From a checkpoint of a small encoder-decoder image transcriber.
Model: 32-pixel images, encoder arch vit, encoder norm layernorm, encoder activation gelu, encoder patch size [2, 2], encoder layers 12, encoder width 192, decoder width 192, decoder layers 6, decoder norm layernorm, decoder activation silu.
Rows from block 8 of the image encoder of a small encoder-decoder image transcriber, named by matrix and row number. Rows with one number belong to one neuron. Each number is 500 + 40 x the weight over its row's rms, rounded and kept within 0 to 999. All counts start at 0. Numbers have three digits each.
After each neuron's rows are labels from the 100 images, of 14976, where the neuron reaches its highest value: "lies over" is the class under the peak. Only what is clearly more common there than usual is listed. The data: seven-segment displays showing three digits.
# fc1: MLP up (encoder.blocks.8.mlp.fc1.weight, 384x192), inputs 0-191
# fc2: MLP down (encoder.blocks.8.mlp.fc2.weight, 192x384, transposed), outputs 0-191

fc1.289:443468457522538496450482458526517515501549488540496506479494560493574553440486602488499516502539527480461562503524490491461465497589470534526478466424478532501479454601439432467489572445496543499530554515454522504529535488498485416509563519507510480455496529459499464468450463551532454505486468428494464477477424504493463479537462398479520478467413482477408638464452512502532476586449509531465543490467514531531570456495517525463526490573533494580490516463551502461581519496501476528455490499476566502503547482470511470571538502479441509515443497455493504500496506564519471508
fc2.289:527505590600513556538480461437467519481553543510452483511528543533543582499524551513472584533525526551484478549528456472482566483480518553472436456477534467480410506457500484463497441476621553491529512529528494462554497492426522489537482476472454517541526583447477503517532448546490502502541492524422557515520515448480531453475449493452515419498471485487396436522523509460481535546491544496477543510441489463527455506465509539498638555519515510533515439504513498423475522498467439489490520455488510471544564502531486477486530502480489502459504575498479561483525522559549462454
lies over: lit segment

fc1.365:479478444488537507492552507481587442564529475529497573572516490459506481449420486475477494499496554526488585546533537550466493475541432462534531498461468579542524563564484439483494489585439478413526552464476479507511507519508503507487429464565499479462504460514399556430536549479460508499464490416577531506514494478513457506541540506528547516500481511511512616495513539449511475519517448488558492503534432524453542477435537492499487448488478491533471496443545435520547544491489528470479500485513493546377443433548477513489476465514529515556486482553438446532463497531506476549
fc2.365:458460496472470484465500467472499453515505450535497460452458493475451469461455539440447434529394533475487549522490570520525507588487490403515496492516468498510624570487515487517514496526472479530507462483511455521470463462512499518512445510475585507462487513532455468456540484520506453512514467522485475582516526518582459482489560474458443425542452490536506513513536523480531491534526559558502574479547497550386527480534423505509558505528526418520478529545471480504532485501546654528532522485430587484493501454486484518510446450490485528504490502492486450542461500511443445557
lies over: screen

fc1.89:518478484482503481483566490488553511474508523473524434502467480497582516443524516419520500503494610507483611492559561442430485456561428579506503548488436555505534499546476507419515486511488477435513550470500534468517502487536501468542547528547486505414483476471505515510496474489482418516454422460483444481476484543530542518475507526512554563472467603496480569499489457477527501541532409494503491526438522525487541519495473472536525521555515536504508518446528499472543541493501521491485459439488491461524377497525590491570563577512451520529439465548509525557506421485482521470
fc2.89:500521536583621504528463476492468504512526454513472470541464482574485531584505507501455465509505554513553493454511531512522492502512505447521423459486470519499502448483457527466492432498457527545496468525580468492482551398506509488537552489514392508475534458509636418582479514511471484484457501535543473432512518495541540487464535423479500491521479449478475444483530459506537525546491526482505448470560531475507528411525456461443464504578471512519531498542547476530539471511504508566516512466510516503440528540528478515439596532439464497444476459474485526477526408524553528427
lies over: screen

fc1.239:467541499501536457536496519493472470558516445519525563517506446448528532560496561492515585445539438529471420427537536493439475436448645570523483447484456487516476468463495458532512563504485523429515508484506456488510495511521463531579444442539522501427550460482502540475501504461488517569448492478576487525483427477459480463606509439444511493436476472426485485461535474484533464507484486535503494519491485529502520477485542495505499471485401498532540490463539476533576489458437471466475481444480474455481423476511543483419515527500537503540489461466453517424468445475501572519
fc2.239:544573554503574441469523492457524525477591489465542461532469507477554429412497528449530498498476534490427476530548516444503563461516526483510535532548462524470487520469480492493521506500503508514496518472489544522562487485522614482519562520582483480583461440496528478547467442449472448460512436537474495474476517583479538526460534469541529454477489508408493411459496492512534426493561443552474552497506531483526499525481495601560554500465493490457514411510490469542478504482493526465518541473443485515517483521395521461459494550409485531478464525472450511567559467470553500461
lies over: screen

fc1.311:520529559429541493468497499436578522483459477486478446507475496506469521493493570479533467450460588528471495498528577457427498413572538480466482514556457563462500482580482542492516474500510506447525548521466552497493504455535527501514508541547481525436488508533550468533424516519474428469541579480533467511469470503508446521457520477406525598490568510502514514440486479490529490550564506501487496581519529549444512456455516437461547477519458444513491453451558517534530488523553559524436453505518514528412473493521506494458520545464458472508505587549476484579465435477550418487
fc2.311:532507573531538492553474467482533528466463452564503450507436528454513546459515551543470460451440553476533536485523565432479478518573542482590442542514485511514556416521437565439526484407486525430474489553474479583495462410512557477538495548520527518533518566550549477514399490458499472513514502545558517427520484479367495490551557527427501572474463481536531533461496537443542510519468483547455474506527533544481481480495446477487457533473545519515520496500545491499462483477532522535443472494538502452506495507544448493466474482425508515505483565462446511493521477465498447482
lies over: surround

fc1.145:529570439518478462516559550442529495516511455410524549454546479498454455582494500482536514492554499539508509534566515497495493436413540568526479472522448456461438515516449498515473503500487565553493465499502502507522562463520464506502510405511482575519490532478519477520508534502508431542561562468533466533556457511492466514563478461471522407518557501499512471457468492444474479500455485463514413516576494497555523503497602462531561507508540515564469482562565535502541560485490491521529480437524445530528511522593461457434545499444576458459440537474522472464534467520447485427
fc2.145:469468498563518547519525519377471479475497467500531508479452488472550524480585484449478439539456459476586540486515487530495514545492485498472490487527560491494471438485488463456516455456541497486451437544470481463487474462481494471521565472346517502507506555504503517536533505491430450485530377561504486492550471471455510518464544529465498517527496523523493523484515491507527539545440542549534571504526539503411447543497418445493486547423480445496492498519477418509390446598515546503430500492535507520546522485448458503541538461504502505458563579501487497486505541528551513506
lies over: screen

fc1.154:493501444468563456517544504510516555525504560472499477543509502496604543445522516478479511468499540479450497518502516432471500445604422546546466498509475536453473490551527513456456470475475562476542443502536530512501520478562568484482539512565469456500457489433565583514468443503479473471496467400470414527516454577482528545542451444531523621476489556383479503477462525491534545529499486505527507519476558482515580512510510468460436554561537520523537512523543515461540576510536451490528546492487472434529491496492545484482538586476482499534520459489510433501476442513517473478
fc2.154:556533537533593492522522461455452502477550505467480544500522497606547506482551431566485532486539471484499373501527486439540543475528503520546416486490514512494531450521493494438521432498516502508487439482554498406595544476508508462523492513520368470518472500498577505551480494482513473491512509537446482496486513456601561440512451483537506511535525492422490503502488496476535562542443520439550488496528539460527505481523499476491505481571509521498553531500439499463512481516522456521521511471466512497498467515508503496477547533370501471457490397480454516523570431574505495444
lies over: lit segment